A small image classifier, trained from scratch: 32-pixel images.
Rows from block 7, named by matrix and row number. Rows with one number belong to one neuron. Each number is 500 + 25 x the weight over its row's rms, rounded and kept within 0 to 999. All counts start at 0. Numbers have three digits each. After the name is the row's rms in percent of the matrix's.
# fc1: MLP up (model.blocks.7.mlp.fc1.weight, 768x256), inputs 128-255
# fc2: MLP down (model.blocks.7.mlp.fc2.weight, 256x768, transposed), outputs 128-255
fc1.595 158:498541462475505509476486511505461491477459534510480482457488513481471490460529414506505516453483496447530487530497503509451515488462486515526521515488529460452467539507544549497466532517479497507465509469546527505453497507491502526459531463480518472518477521498505508500507454521520499463474478498497553482500528504483536494505515484520483468522501457493518496526502497461454495474459
fc2.595 184:464497491510503483484485474541521525485474493530495462513497460512496519512481510489459512534472505493515492521469475495482501468486528493514458534553458491513523474492501537497457503444519509505461554513487519527476506453500496514454525525502479509465532474514445449504548510542452464484524485548513547527487504508485511488478503519517499515495485485497461516459494482483502500523528
fc1.596 136:514521540513483499497466514482485464493488527511519497529479480497469532494540467493496474465516488522499465507497520497509514504529506486445501485487419536484537457526560507522512452487484497496489536511478451482537470462481506457490461521469469520476490486503507523488504505479533528510523533470501503463486514535527515519487507517499505512512520457502470453506514563504540527498527
fc2.596 124:463488500505526490486503476492516530468441497477507465518531491524483532472512501493443495470496493503539504521528479525549509489501489525521523533535523478482485530434476505485486581529510556503483511506495535492477504495509493506440521531509512446538506496539484514497548478484512509505469461545503482540505512476509509481516493493499512513483430496500532478492480503462469498509503
fc1.597 102:506523523495527477562527500519467463448510479503505463511499514480498517519476488476479497537470536509509497545491506528490508533518490468522522468492473462481492469502492504478529456515498485505475496495506434492516503538528544466485505496498470461498507509532497539496526492483533509480538506520508521484509498504543517537483466505470456511488523478464461488506478502482548461561541
fc2.597 080:507464469540478478491545549476538526531456482490470527514565469506467510473511516541534469472502479541458490469484493508531519476485497489493460527539530527501513531502492509504491499488490527521531507484496523507530500471492498525536435504545512495535493513514474505481519529471476497498463517487516472512471512471485471509551517467498521516491503500500503459468473522493482479476464
fc1.598 052:507447529474501529510487470503452475469510456531491496509522565509456492513505480499465458506500494488532514515519503507456526464489525464523472460499521497531470463494526516511498486486463481444495469476516476499532493504501483493488510499507500473509507508561492515497481531482485502524489504497501469505471504519497525496505504517525551490503471487536497527478516518537538527482520
fc2.598 042:529487490507506464485507532510481425536469489460469457452467457494485479453458521506493469519588493513518455518487492520515497493476480443480490506516482513501500462482502510491524502517551493479556489499454486515536501453495489499513487473545511497505510517493485489483517531554488483500518495489453454533469515504539497514492495450500561506463493485526519497458506497509479506513485
fc1.599 048:515531501554521499547511503508494545461523490527444589506486455491488548488529477541522473476483526484532457471551490489554504547543553484524460482506536510466488516525480503485482474502496514493484517468469505482540472506523527490506488546520516492534510482553493509502506506532511507496502533479473515472495479484494500488487499497528513506519510514557515511537474514467533514482495
fc2.599 042:506498490510499499475477523510479484510493474518488439475525482534501490473537487488517529506493495524452461475508442516488497494485475534487519487490495506504483541484463515527560518479559476501491471499462479507486510490465468491523452497522502471509543526510514449512512539522527497499487483521459515500511507506524485526499535516489546507493496522494461499477502501561494504503504
fc1.600 052:490508471515505510499475471481535486494509509532559528483458543544525521481507466499520481479497524498497544478500516475510475542508517516484487488510476508493454532497485490524533467493486503502486484518536482454497546477515478493470531500527521440462485537490472540528533474536525488505471503488448531504490464471505487488501525490513529477477458531480485484492494492501502467486526
fc2.600 049:517493515491500506502511519508518541520501503492498471516563494503517557514515498490488513464476529515485478517506461466513489511531537515487505511508558480537541502532536492509501483511512521481512495469500513544492508490452488481521454452481453547501463505477489491523514482450507501478505528491513484473528510513501548518485491491491469537524516500515471497531484514500554455495495
fc1.601 128:538498490500525517505517498524443454456529447497496517525490508501547508521498459520490509452513507493501499483516528511502490458474494510513532454513544448463489497501509541514482489509497463465467495506463478515464513538520515539485476476523517532523514506510556539520478462481537500495484470490485504518480530496523494486500467529528506538488467501499494493484459517492549518544509
fc2.601 122:479512483482517502512500495544525550521522517502512490462518478485455470472507487483527516502487469476413515492520532524496514533498485500492499485485473523554502527484468485477504492501478513499558504537537469495526498495483527511570488508490467476486524503490506487485485515539514493526518498539498490455538493476513486514485520452505487439502503511489520509515518478525465501511498
fc1.602 048:509500475537479488546534541504520503439495551495474522497481516505490511516523527534454492498536530477532477532567509459529476482496491511497518508497531491511524494517525501499492499493476502476513529505505473481547511511476522505509508517498504523499527462560549500528476514492508492504492533479520483518556474529509500523453474495443529492500537513471503479528497480497474527501485
fc2.602 043:491444494493529522487463507511462464515479516495501515536526499525529499468488477500495533479515541492483485504495520537511520507483499524506469468488479527547464522472527515515503521535521472495545469477496520471504487535485507502531471475503463520539490528546477501490479489537498511536477482543460472471471509537503522487486503476509536488461485493532478506513474492532503516504485
fc1.603 131:544498466474501515527465494468480465534528485550501511527495492497496492518476500539487493510508524494570521500500539497526451498485484488552523534467501534499489491481501481480513524548478504533462491482499527498505502490493488526430518505538504478447524479471496471487481475468503489526515448502458513488511461494497482502451523506489493499507466513436516511499518468498502512483557
fc2.603 144:535502475540480481489540502501500498486507500482486533497469493502509494527503522530494499554479493566556507512479480504510502520492508479475444497533518508489476522534527495515493475501489457495499496437481487467502516518493491471453467534463499475511491489528496501496481502495477474466516519446531490488507528480468538509500528489513489460492531513509465518512506498538492472532494
fc1.604 120:465505494541480513479532473500506529417473477509507491487479497581502462518489523484496491500487518503520503532470475464506503498497491483500475486539474463468485510489527492501498520504513503497460525521497508496468546518514490474457550491510449483496530463515502484481519509503490483481510479508484534505506532528447526471512507478490513499452481526543502502514515501499484501499463
fc2.604 162:513499487482503530521506518490495437523495461514505503518510501468503509496516464543489459482501505539483514467529494479470507500511488497499517460464503514496526459495540502496518511495506513523514500501501470502543451521512527478503486509497492493516454511516532559503479471466554577476545522490540532489492488489567502535508528506502470520481519472445502491480493537498514483498498
fc1.605 053:479454508487477480503511449531472479484507532486490498428465515483498493511491495511556484466497514469513528509495516480505498527522496475477515485480451491485492465471491517486511481483466506539496518522526481478470464502472525485535545510486482497499495466528557519522497518546467542466524499483498541514454519430486487514455513499505545513483507508488480523499474499553507524530479
fc2.605 055:473486501529534529514484531479503505486482504499515489514530468475501523481497513507488474485504533520506503498508503490491472531530488475501509555509542477546515507522477520529465492461495486492507439513558479548565489504478503504508535483518501518495496507484501491504487502499504491503496496484490457491521507523507527484457507522459476511508530483492484524510475496499530450494507
fc1.606 050:490485460546494515513508494526505495483499500488513538516554516497497540508500517477516504511516527511521499493510515450472563445496442532483527509529493517512496442539491508506542556474513480520515519528527514504467537529529498496479485513533507469498501466488536521531544500453492494506554479499499495436491506473494526498527498461475459533531553456482463505488481460485507472523525
fc2.606 040:497500505518491461492496485525502493448506485491474464529555476468495490506495513485544460519530500507505474475523544524464515499433525454468474512476496475517546480495480475489480490482523512556509486489509540533532492511463526499463506502518497506525514491524491482512492521468515484497477538517500468553465510501495486453451480517507488506489513502555500489498500498553546540487484
fc1.607 051:515458497506531483507532506478472467473524544492500504521486457546459499517485519507484476530498506511480473474527469517529505505518503503511516515518493492486535547544508497459488507554465508454543493472525466524508497534530499518506496500517472495496525490478524500541508484472517450504510506494465509494559492465524496510405549506498497491489523499505522494519510477454520513482499
fc2.607 041:546511474502498478450520523535523470531486490450510493485545494524494535502504512503496502528533474490414484516472476531503479522505504519544474467479488511529526506509529524506505516490550521483479507532470553507505502504460519506552489505471437494535478531498476537498516492536486488476483500493451492525459526475511520459523505496563502511495518510497497500493478482501480515502474
fc1.608 107:517507519470469492534482464496476479433515523532503482451451521529500465501489449476482501492465532442577524511481535480477525498483508491526482430515509460478479512496538513496499496495472490455445509502520466465468514514539517478419516480519450498455515506508534491518512480489519504508548494466470531472471504516477504447477504514515516499505498455482486491511491514489498499512518
fc2.608 063:534499513505534497502492533500506478514506500463523520483442519471494511490498489519528514494506500496604505471488508506466519502498482482480508506528527484532498506476458509511482511512507498473453483510517480508497492488524498494437502480501515512493463525495507523497491448531509490504472492441500479524509465502539504507532532492481507514495493452490511516515488471516493486517484
fc1.609 052:511492505510468494480501499512512466519545475506493509537509518484483465479517450506518516467557531552528510486534503481509511516503475477514482471536435472494529537513497510531518514508494507511484504529485486520505500443504481470506455476505466491511487522475474499513531498503493534482503549537510499455482539454517536493528490482518505539532513470511493496486529487474513487472537
fc2.609 046:469444485532471466485545513472551460486507465519502518540493480493507481543513512521520515514498508506509499488511525469513534541447483506470465542469532488503461513484527496487483496494530555501535511500531516482525474530497508510488456543496509492513508498496484474498493473473491470531482460443491471503500497537502490472473480474509512468487504459505461482474502506534522471488498
fc1.610 052:489446519533481504485530505500468506493548504495515490509493517502520491494509517493517482491520523455452532476465535467513509542491469466441521458514514489520506509481523459506493489507498508489522472507555487488474502508522453495487531489460451516536469496516514513483501531534501532489537508511502530432523473509480534473471490524496512493482510521523490514483470497538516491461512
fc2.610 056:494468462511516537492473537456505506472479548480463518499453473463509500536489517525554497505477475519485511530523511520508497517509520487491531496513509501508476498482501505500512529509543470510505508514547515527541495514542510490513504466563550488487471498480500484521499484563467504507473487499490479514491498471488469505490485531516482515464495497529520488511474499517516480511503
fc1.611 148:477473507476483484523523505522475485484522443496486537491494519484509529506464454478485479483498502482536480506545501492475482501524515482553509490478535468503516510497495535437536513489485551516491497518501532472482495546503495508472492504510485529526530522455545497526479486435506510489510459500495527487517456468507487512480475488481494479508520529477495483502500508497503473453535
fc2.611 166:560499513472498510511498522503482473521526504483507462499524496428494501482529460509495494486502487506542510483501476524483498519514510548518528470447484466478523491512511481518534469506499488490508506487505459502523454487485500476444483489485504467530457543519551567498465467506553555474467508476510477496526514472528514544520484482489476492519482483460498498505502500471498496485493
fc1.612 117:496539522454497495521482489515485463452509528550522503483457526535492466509502447466519507484483531449585503504469513478467511510488487446515488441504486476486471505472530500481501476484468486486442501533531500475469494495556515461435523497521435496461524523495543514507489495505509497487532498462475550457458512493466522464486523508524508467495508480496469489483499508487503489528502
fc2.612 074:505516513515535493484464510500493472503513509481485521492492521513519478490498519515516521489517497470617514490524507488451540503477485492513502489495530506520488495471492504517486484506498501517448497506509488516487536494511510516448490472521518543490509513518507534485502472511501498519479485434480504471498495493514510500509533496540499505502495455516497511495486485484492499523481
fc1.613 049:520494495488493494508489451492468527499533481504504505501450515449539532464529501496505503520509511490455532477492519507480512498469510536471475490463487476471479486486468460508495499518510523487428506508490521490527552442518469498478455415474490501480504502506494518478518506488475480516493565511514497465493459525481518527525484484519524524479489478500472495478470470521512474484494
fc2.613 043:492472487474510524506587497459506496463512516496467473489517506514474508547491476463476491479492460511468509469527537517525514552524515481465502483494491488448534515504482506486501548507513521523479520501498531545519483530489499506504515531478494479514527478506475487472471474505515526530469461498515493459486478500542520505517495469504525461533507522475499521486488496486465508474549
fc1.614 121:513489477497461484515519521505442497487524543515497485484469481503511491522480513459549496506526487466552504530497480503486511548505537464535519488478492500502505504533500499465535448501498515517481489531488488485531499505471473456437493521476451465516506485499539463520471516460501490522488535503494522462512472463480508502478512517477491465509532490517505527496505459530539491493503
fc2.614 137:493493510549508555476490513513497546471484506501484481504503482515466512517513568507478489554504500513497524541507458497482463485553511534508503496546479473480508487519465493528517514496562469503510510445530454531460552456507482476503525468504492448487490508543499503514515535543473517531475468521533512513482546505457536508517494499528473514515506503520455561504519485511491483481487
fc1.615 120:522508558467515500495495502487492466507465514509518468494480487505473486473545457518527501461509499511536495474502529517494461481495464500458513456497481498482544487518541488533467488524488489505463495493498436507504473472507507484483490485508501522490482495461505517527504480556535544519484490455499499466462532510503493516496499490521517513534490469496473503504502531486495511519513
fc2.615 129:445500513504498530492448497498515517496460497497512469507514504560496522447501531475480478474499481512541514501513468466537518528531493511508522474540495499494471515464487476493517561508543501515451483525507496523485523485564488505446504468528472503484499522526494515503525514479503536524501488487501493526505493521503498479525512490496507543500500520542527513513511508481472488488497
fc1.616 142:481465492469514492529547471552534512508509502517532459482501487484471500493482472467458506528521488453524517514478503522470490512509494505502500455490459522513523469482481532502499485472480502500485505532500469472505499477543521471467503535491461432526506530547533514510490498475532503526497519483540506448477492481518521484517505528530508470503515513472455513484513496498501471531539
fc2.616 176:510513448534485486502490551493528525481494447483470511512475506492501514517452526478497504553474486517509470518517457538518531467499569515526437534527498460520494500506501505502494485441510501503486540494453521516504492550507483508474492499496497531503507490520460492476511520481448479442484506469499490484489509501485490511525524518474494508498502515485489521476472462514516515520502
fc1.617 054:503458527496486490532518478541485500475515534488482496508492451477517479498526526486503482482458515487479513516497467549509488512498489498517509471515490484540488467472484500483465497536523501500499491463550536489499481481524460484488508497504481474471492464504501496513468492552481534493511565482474531483455502509492520496498486490491526512469493469540496510527530520527533511525487
fc2.617 056:494498468485526534494500531498493526499478538500462479501452452473513539542478530525524498464522512545515473489482491507508494487540514519527528502499515537524510495501476499557535477471481511500526523483491487526497511491497515485505462469524508469493467479572465488512481500492489516531478457496468455516459464512524477484473518501490499517525514515494479513464492520504528533502518
fc1.618 107:486518498461505485523483493519464472422521524526498475476471523520480452473486468464510509492483510476576487505501529465492498523487489440513494473493502496480471508510536513502479466507466492483431503514515476443495491507574522470413526495494458505470535509487539497518497467493514492482535498466491560479487512504483499467483509490514500463475505498514493498507512504488506502518494
fc2.618 060:511495494523526492488476475497510493517512477466516501489492524492514504453494501522532509483502519454621506479482510516484520490495485508477524514511475457535494535489496515539502478530511469489500482528486472493490486474532507514437526529527515530497478538477518505470523482504498511505519497457516508504499491472504498468505553510521490496492470454478514521494505493483522492504452
fc1.619 048:471516535493497518497520472537443498501502518499448481536480483500482520509470495522450491498501451502488505492454477519528494542576512540487503510499488492495561474480492490518492448470529486495488499486458526462533516470492511466472491497498497529477438451525499495447476493473461495459534512481557485488550512530532514489494513468487543535517460475510500482507499504500543492468460
fc2.619 046:521533473483527483521522505500552487511462498519504462544499481481492506504494489537542530551508476560512498513460512517468522507468479505478465537531507528487505506494493518498483567529466501474501519509494513473470476515486503538488525482508527485548513510526475460495508498508488527514470506511461477460459489502501501487518500474487548484487469468492530490457523444473472508529498
fc1.620 058:517526479555490526526508512514481457527535493527455494527471534513523517510494483523488464490499524529508515469539467513496513511538502511474517456509491490529522472496505448488504476525496500502472485507513482479471508480480502467514481497508496522548466496496488526510527531490495473501494529519515532453468526457499511488483514490498476504514465514485476504540494512525514504540456
fc2.620 054:526517468494537486494470516450540490474516511487490514493508479459496461524488535523561492543470497512468525499477493525490479505477532485518542532519511479490432498494484488462511475490513456470507491493504489519529536524483459536560470456553507557436491505506444504497525473508512489527493521484434514491527496499513517518538522512483470498480547490501500499512490505467497498501486
fc1.621 131:473528496441503473524514470502562529512486547551496484480502514485487500504512496479502508512474517508526483478507522491531510539503513514451463476506456500536507537506490490485464489489438505497486544546498484421511462486534531491502529533468462521479530480506500466510491484520479483501551526478526517495476463485481518484478521483522525476500506515437512493517518511491488473518492
fc2.621 155:528532498488509506500508482481466522477544499517478520492508542482538473531515510482492507523502474510525518507481505485503479492476512462494501461527479515533522470520467472507467485498500507485491525478489478514511522533463474478478505519462500528458522464486544452501467520537467446524525477532532501499515488487480483512458517493548484451520489535522457588503559471539520466483502
fc1.622 049:454505541459465544473479556471455497523518459500513532550546496479496462517460492509503507467499505493510532437470498545509445529524513485495518527481441470498474501511448501539526498490459495499489502514437535450518542466505478546523505453502483511495503511497524500469527507469471501516432550510518507493498507487496476536496466472520532516499461475504464498483533484487514466493466
fc2.622 055:528494502492524476501500496527530504469500502451512492487468529487455451477490486493510516490481515505489500506505547503536515474463471519488488516511486514497469487482525480495513508504497533488501553489483498493501482488548511486533476545457501529542513481474518506535510489497511510467514499486518545470498498539495511497535505460497485481493496494499519514488528522514446449509513
fc1.623 064:490474535496523553528509483510498506475490507516466505506485486523510525549538498479489486488500508489519517522470495526530460504531503508474548464480511523544556528510464465485468491475479504459493500521502483506514514479502507474493490516501463514489534494484519483540479497477492471508536483487544515527531494537517498492450527465550508468536553539517531500494556489514501494493553
fc2.623 065:503488512533495495497488495506499446464491497458494472466495513531494494495487505520520517494531491513507447480519545473478506492501476510464490506490526478483526477467495489501507503523549484480571464489464552489480512525525512533521469516450499520516507509491508507478506503502501502489473481526504459513511520513479491484494478507503532468497444453507522478564502490491475564500462
fc1.624 051:517504510508519506514487516476472479478543474493480493479527515489523460476477520519477466499505471502509527491488498480512554504491486483503529467498514487508504497513519476483471491538488523461524480493532540482493468540525477473502488514501559507506480493516508528491530501511455536518524504470507486460440545455480539479484480473508537545497478478554491427507487521514547465513487
fc2.624 043:502510461480502533495500534483533483518465501446519481471476490507490551509455540481544535492514498551517503536477478510506502520521520478507504496526537507505487482495467490506507503474505515483521540564481526528487441504520528471529492465474488500466437473561428493520484478555468489484521498497504509495500487498548491568467536487481492527518528499514548516536488532526505533528521
fc1.625 129:539529506476503502528525479502457486444522551536550501475533524523473469464458481475505484472524503504517494537461502521472523546447520487542501473523503458479430510510503546514513468516507493515462504501556499470500512495514507484488510458477483484533515485462519512497496489531519525519495509491421539497501520490541487519489477510508464483508511502469474514493462488495534497546480
fc2.625 123:486483497492504513487525514477527557503508484475473514508543486483515493520536520502481498526478467532434504497516474501567457480530525511509513530522501515509538529531465462501492493531490494490569518452479512484498475534445510501565498541467489444513491494532482503512523559466490503479485543582513507531517501516465520507523481469496496491523470537534513472509509486472475492468512
fc1.626 112:496515521464499496502496510517482465440509517534507467502441528531490483516488474483520496483477522473588480495498508490482516513511470475507489423483495473469475515504530497489490464515459493490431512512526488472456476507565515481395518499503459494480529522502554492493491499497506518494519478458486544501484510485477532460497517492522513476483529452489459479499510499481492482528511
fc2.626 061:501494518491539501507464502513503488525514494472487493514536508453521499459480504508542518471511508502628474476527497501486494497516473488471538504508533484504509515509483488515490492502531472483486480492516487506488488479512495513442470490503521489491504509475487482482509454504515513512497480447497483481461512452504498491530523478507479502514475459492491518494477512478489496536481
fc1.627 096:485502516466481504508485469513469467460507534548521477472450526502478499499479442483507510501488535448574494508486521485492498506493491487504498434503516483469455525511543508482511477523465463484455518520518471489482493494565539474417548504478461495487544491462522487528519461517507503510520496475472551469486470495488489485498530500507519481495515487494495500483488501497500495531489
fc2.627 062:525515467524527511498461500509487505502477494511506510471509485483525510450503488516491508492521505518592529459499509514488528471466485527462538502508507465512498493472504474521480492508491493497467506498520473518524478476518493515455489493523533506498501527527475519478501492522480510475477463460466433518461521483538478524518527464511486528487501504494487488504465498465502499551462
fc1.628 056:441482485478519513481486504502521498517475559538523466479486501533514523471506503499524512505469501505524510528474486477460518539521448500475512546525466499516493470479521531484512510487481493526475489475487464531462491477502523528514532499476484499414525532515504457529474500497474507525564470497509557517474510477515505507472474494540516454523546449515493519531494503464466495524516
fc2.628 053:502460489481491483500449497540494494492491479507497482491548502530480514527494522534465501442503487516499485497526455490508478505518525517500490495488549494496518468515492502571483487503529497475515505497500503498489478562492467495560476525541522458516495482538508508488450484543473492519460475534479455498518517550505531492470502554459505518472461484524492508500492519523474516514456
fc1.629 097:527477545528497482511493465506464473457514475493485512520517502491532545548492458492465499482492505490534504507526491499500505475519508469541506456513539492501487530525509511457522511511482497470483537524498511495471465530505495515475493512540467511532526491509564509537502486445522493524507467506455499479530481492493517524470458473499532533537544504512527478473498493486524467483557
fc2.629 072:497484479504464511517476532513489497504509539471530469458523491500481471471486512491519486474531490526463512480479488503502502522495511517516479481487475504478490513487508527495548477510519498517575521519500465490519525490506497485575450487482481479543498514527544506508460488505534527522482519561534434470477515480525491485548520507473481476463516456515513504515495487521482481525496
fc1.630 059:472452522533485511521518453524493478511530518500471537495508486499509519513506486471475518529476493495545508523504476502508515548493518480507528467471468518537518524553521508524488557492509530489498524543530507472506519454478474502509483512545474545452549493488511518535496502507519466508518471498507510492484458521497513483476509433519500452521486489499497516467542522528482522492538
fc2.630 053:458484496511501479479511517509483473514504487449511455459470522517512450489478499551502507481491543487468493507503525488485523540508508534475456524459536505468499517472519525499463458502510464490480491494503532475521496516539484500501472500506468483525522511552514499542532493504517478494497509496505471531514514511490465463523478503480539481487519481489540474535495502494509547487485
fc1.631 047:507462503486525521508532515584447509537521494489514462458484541550505470525497536492527471487498509514520502499475513473497516510523494481456521485488516493563491505463530506475478462415521477494473501533503494483500520489485548475484554492503488494497474488519531522445522546544515518459515489515498494475514512460483536475483468492539494515475519444496471494479514500501474529514490
fc2.631 046:476458454527497504488499524474508521465468489475503543470491467476533519496461502506475477477523550503525531519488509534503464537529495461507494535507472479511457496546507498518504522472521493508525500512516489525523459530480509511477506519514503524473507518472507477498490513481483480487482468459470509508521490496498505491461456497480483525499481543443502493526506478472513481497495
fc1.632 139:492470524494458479544504499527472444483497476529513474489480477510511514508447508462484514487514530500512453512496523523516509553510526482544511497484477520475502460492497488459524479514503505517475460540459529475502484512525480454463491502431464502530482448509513475515504512482491512486498510484474509471532462513544491478482499503456488485493540537494506496467489487484553537522522
fc2.632 128:474480483479536524495499467499513487504497502496522485482512490480514499489529455493474558500493480549522527543506512458529484504524453509493498511508534490510510498511506496510489505484546496477572470479551500492475512494488529503498524491501499485484513539490475549531496519489514492499484452504518498556545489526524516462482489514549496492553542539529450494518499490487475466470528
fc1.633 054:495491560495496489521506470551476464511544520466519490463495527521490496523472499529540508496501532544497475485507514534463536492544502487460508475488524509538466505496490470504497493502488511515515487472554529481499536494514511474515551498479523411474489510497525483506504500477505476533506501487496534496486518464493523479480451503528523467514481506473485497470480512533499469497506
fc2.633 054:485481484509515551522513511439520471490475526506513518477501465481492567524486551488531476475491516510527502515471507529520464527538530484499508505529470471520495486500494517482503508448513491503495472515517497487502501457503520497531478471515534545470474506542463505497500509473493482501496531467501489501491500458515463518446515545469488529477517502521506522522501491545554469481465
fc1.634 101:515504489487509496546477493506483467431509508538513479489476526518513481500499475494504483475494533465560479500502518470482515523511483473513486433518526484486464533496523527503486460509465482488430514508511493481476504522572525492411522499502454502476533526514513488521476485515510507499558503464475569480474502521476525474502522500529512480504506467495489501507505503484497505532487
fc2.634 072:532506506514549512478488509513496475497513509512500507508489509482502490472489517519521522486497515478620512483507498531461527506500505491493498492512505499517512496518478498518497478481517484472464483498503484520483495487527512491412501505535531494485499520493484531491510493496495489519478517456480472494504479491503505497501532497507496502502462452470487476483521521482489504530471
fc1.635 095:486500508492487493529469482490455470451509513537496478486455519513508464491498440495495505485477529455588489509497528498472499511508486476512480443499512477496468502502543510505498482500479483492444544509522498475469496521536511461402520504508463502474529508499541505521497466500536498470552498484502555507488496517466510485491492490505504483495507468484507491505501511496523493530503
fc2.635 062:547494507508539495498483505517483481526495493466488516496512504514539501483507503522526511472501506485583478479516517509475504508500485475497528529510521477527501494502442508509487480529504491476468491493529485509495487473510513514442501514504539530483464529474520504495485486482497508489463479446476502494472493515518492517475515493546525497480500437457498501492498500506505538536466
fc1.636 102:493526523481495498529471502508497479438511509530512466481462521522503497497505454484497477497462513467595489495497539480469510522493501493504482452513508473469453500500523515492518462500484485480419506541522478479471507511549535482394533464497450486487541516497524501517502466497542488483541496455468567483468505512490516475501518475542492480493510486482494512482506507513531490500486
fc2.636 064:495533514518534500494492502507480519498504508508483501476455487481504486484469492531518515491504511474620521495496535486472526521481498478490516531517515509520485506480500518505498499515520482470447484494537497506501489471521491502423492479513527526491479514493514507516514457532498493486502491458464478491473514487527498477508488475501514495496491459499476478478479496510517519538453
fc1.637 051:480517508514494518506506519494511565507508485481527478476492510491496503529486513511483488506499511477548514494499473507512518529511483478474506477493529534537523507478523544486465505458509465474464488440479492511460468511554537466480507491519476543516499507502495504496472470520519474498479478499518505501461495501486497523439498498563504432511560474503477499485464466464515446503477
fc2.637 042:518440472497462494490446518510521455527517514484500512557545481468500483476480484508500535505489462505487491520504478460514466507518512511486490529440496477478486480526493504525497470489523469528492508492456560543510503459485493503462527468527520526487469466509527505504448539538502512545511452514494454490471501483551433472488483516452547502501453492481467474479504481513519500476494
fc1.638 057:503441503512489508493537464466467494515532542499531488487500524516473473489548491497524557525487546519501510497482529512514483504523520497475498495491530497537491467501500504494518531502507528492523476502540524495471524505515454462531515501513457498517486513558489495482517500519527495539542535507514508473507480546534592469488460526513507480508451508526484541453503505472495512541547
fc2.638 050:475461496540529545536528538458511506520486546443509519496513478470506535483487530525495508500510517513513482483510488482503488539512474462510529519518474515492537524491492525495491495471517491530513500547523477495518506459502540514503512489503535476491476499531496502518502508479515519483472518461478489524436524475517503532464497532497504507509517485500500504564493499514512478515483
fc1.639 100:506511501496487484515505497524472458441536514533513480480457500527492473486507480482476509510480520469605496500491544483488496492498477465512482429512489467485468502506533521493502495499467513481423507525509475500485489505565512467410513503514467499482527521491514499500498471515525488475514499445480561471485513474505530476495512493512492471495530466510490492501508503478500495516498
fc2.639 057:501508488486523500492497513511477517514505491508481480490515513496511493471504524510544520493504520492591496472508515492471513487475468488460500523496516499510515510481459505528489497509512513467468482507531489512482486504493506527437483508525540505501502528480469500494512450545511475516470489454480489467469480493509512515485543474529488502524489440501544502502472493510507507538471
fc1.640 050:448458543488496509531502504513476506484499550471500515486527530478528490486505522505502488491536516505471482515536524492505504515513538531482501464519492510488482511519515476466474543542497510516499519453510496490520516496493523509513525541501491467473513486500489529531490465478499496525538531470486532516538531531514492517477498544475499496498534497502455499530508538547525514500482
fc2.640 044:521498544520493517504490508487501492506518486489486507488514500477465487497483519498508481494504475510591492540483495517521505480476527503483561463527514490478472507519477454486469482514518498472534472522470492531493500491540508489551482475538508513483469510503503478501499545537490470517473528506489517514490510541494500494500515508543566488550525525526456549445474533534518510475456
fc1.641 063:496539514516494501466458481534534530495493543517503450449492530514511524538507517501527481497503479477501448580478501504484515537493491500556528504482488533517521471512504503490485476459483499477495530516564475462523498487526509478501521533517522505516478508484546483561494502480497508511528475486517492494515494459500500498492507470524504501536521450502510514465494509494468520488530
fc2.641 057:511456485527490509499496479500516487503506477513508483499532424501482498514501532526495520505495539525521518476523489510497494491503514521476458524483517495497523500503513494525525506499533465534543476538527539496458506468521487530501502521534480482510501512511466525511499503496499480483468512486476506526484511501527512470448496554431510453491505472475512454512510504480502531517476
fc1.642 178:473471510499507520522473482478503468502508506511520479528495540557507472518489485517527500498509523502502498498482541502511506496482463471474484493536474503477471481485488497482506476510504436479486500504518498469488496534534519502500510496525500504476532493444479496520548501486503529493539507480431499505486490491530484482464463510500498528492485498496505449485461543462512539516516
fc2.642 199:494456503517496538466499500490479553494487504498473526506531476490509503514514516486488499517509473493499528531485468489492455469504498506554507520526539470496481538523473496519516522518520525513522498476512540532450523479446468529519501481489517466501510495481491473509504524519469473505472480579495502520554495519443540516475500486516498498540515524533486526468533464487481489450503
fc1.643 103:474503510493470504523494495516447471447499506547497500468460512514500484484507478473504490491465523475571480508509538473480504520503496492523494449523490475478464516504548517491495486513465493481430493518528490469508504517563511476398511517548454505472526496494526493514496484488529524468543492448507538473473491510479500464493505466499501475508496476515479495497498511481514514534491
fc2.643 062:525508495489532506492498505507514489500521502491466518499494505481530475469488482500530501504500486483631527472508515491498477496460482487469508529481518446528484509510482493506510492514503482481460501522496486509487507470517524523478506513535517487487496509546493496480492422500514522513514507434495489471472498508492501508461528505503526481489485450509507470489478497465453502515474
fc1.644 144:454488482520482497474499469506505516446463488507502507473487487584487522503488534475497489491513491502523490529498485449510514494484500461481483502524508504485485532486485511488483542490506511538485515512479532489435571527532480492474521497500448525507529470503492493482527489476474483505498502509492518512483510499454480468484499492514504474446488514538509488519523500495491485500464
fc2.644 209:534492527467510515521517520480474438519497475534499495523470508474494488481520444549484464478497506528505498468512509486471520493491477482486527459460508501475532468509543509499495507501484519510463479492515477499543454490512525492469469517500515517521470522506526546511481457471549565497526527473527520468498497503549511542495539501490478519506500442450501487489505543480506506499500
fc1.645 052:505537514465497503483527479531495513481460462466476524473489509499471535503472516476446516512475494531486459496546506500464507544544530463453513501501523484536488522536549528468474479528516477501509512487549515522452488516506471508473505490535510536507503513509530450545490470533482499495495509479475534500466521508523520521497471466496529519516462521466516493504495552454520433468483
fc2.645 055:539500475488470496493429508482502475504501539486516518470513483532523513454480545502545506494460488515492504492465463531507474454514551495492495465513484494513491497508487509502537489472507494467502458522478505528457488478521460510515485464504485500505472494501471525469481517541491482503468500531507489473474491521506486495482499497475513533527499507506430505467470505501515523520478
fc1.646 051:518504485512506507487493522463432517483515460476477512471487482500495513459533514495491482481492458520498484478478501537507490516510538484533517485501472509498426470476500511539492492515425507496482477449499474541515524512464515526498489503540516522480457548504511491509477473501500508485561521489493508519529510525530477501491525490496497555525530475483521484498471525507537518493476
fc2.646 039:488500504470471527528507516544488512551487484493461497488521510519494481496485521484494509500492480523439492459493492462519527492503477519508483470500492510481471506500507493537475475512526493548535522481444523538482542495482519492549478496515501527526500506532510478520478506544495494485477523568525497504476482494504475514503503472475588498495452518547543531469506512509525516535484
fc1.647 109:514529515489495493504495453517474485460525522525498501480458501511476508499484461498508490488487531467589500508493538446457511491488477483505506434501498463480467520492541521488503492494479473499431504537521469465471504507545496479401512477507446497484524514500530490540496451499511498489518496473488535491473518490476522461493511503510534471479508478505479504480518486501528497511511
fc2.647 073:502522501491553518516464523526493496548507490469501509492502504472528526497493520519549510501537472489599491468514522511471504477486491504476517512486514480513511507484488496515481489510515491457468503517507482513497506493517517528431493515525526515510484518506491484489493427497512485495469496463476501485479499475513514475475512503522520519520501464509535504486492511478515480518463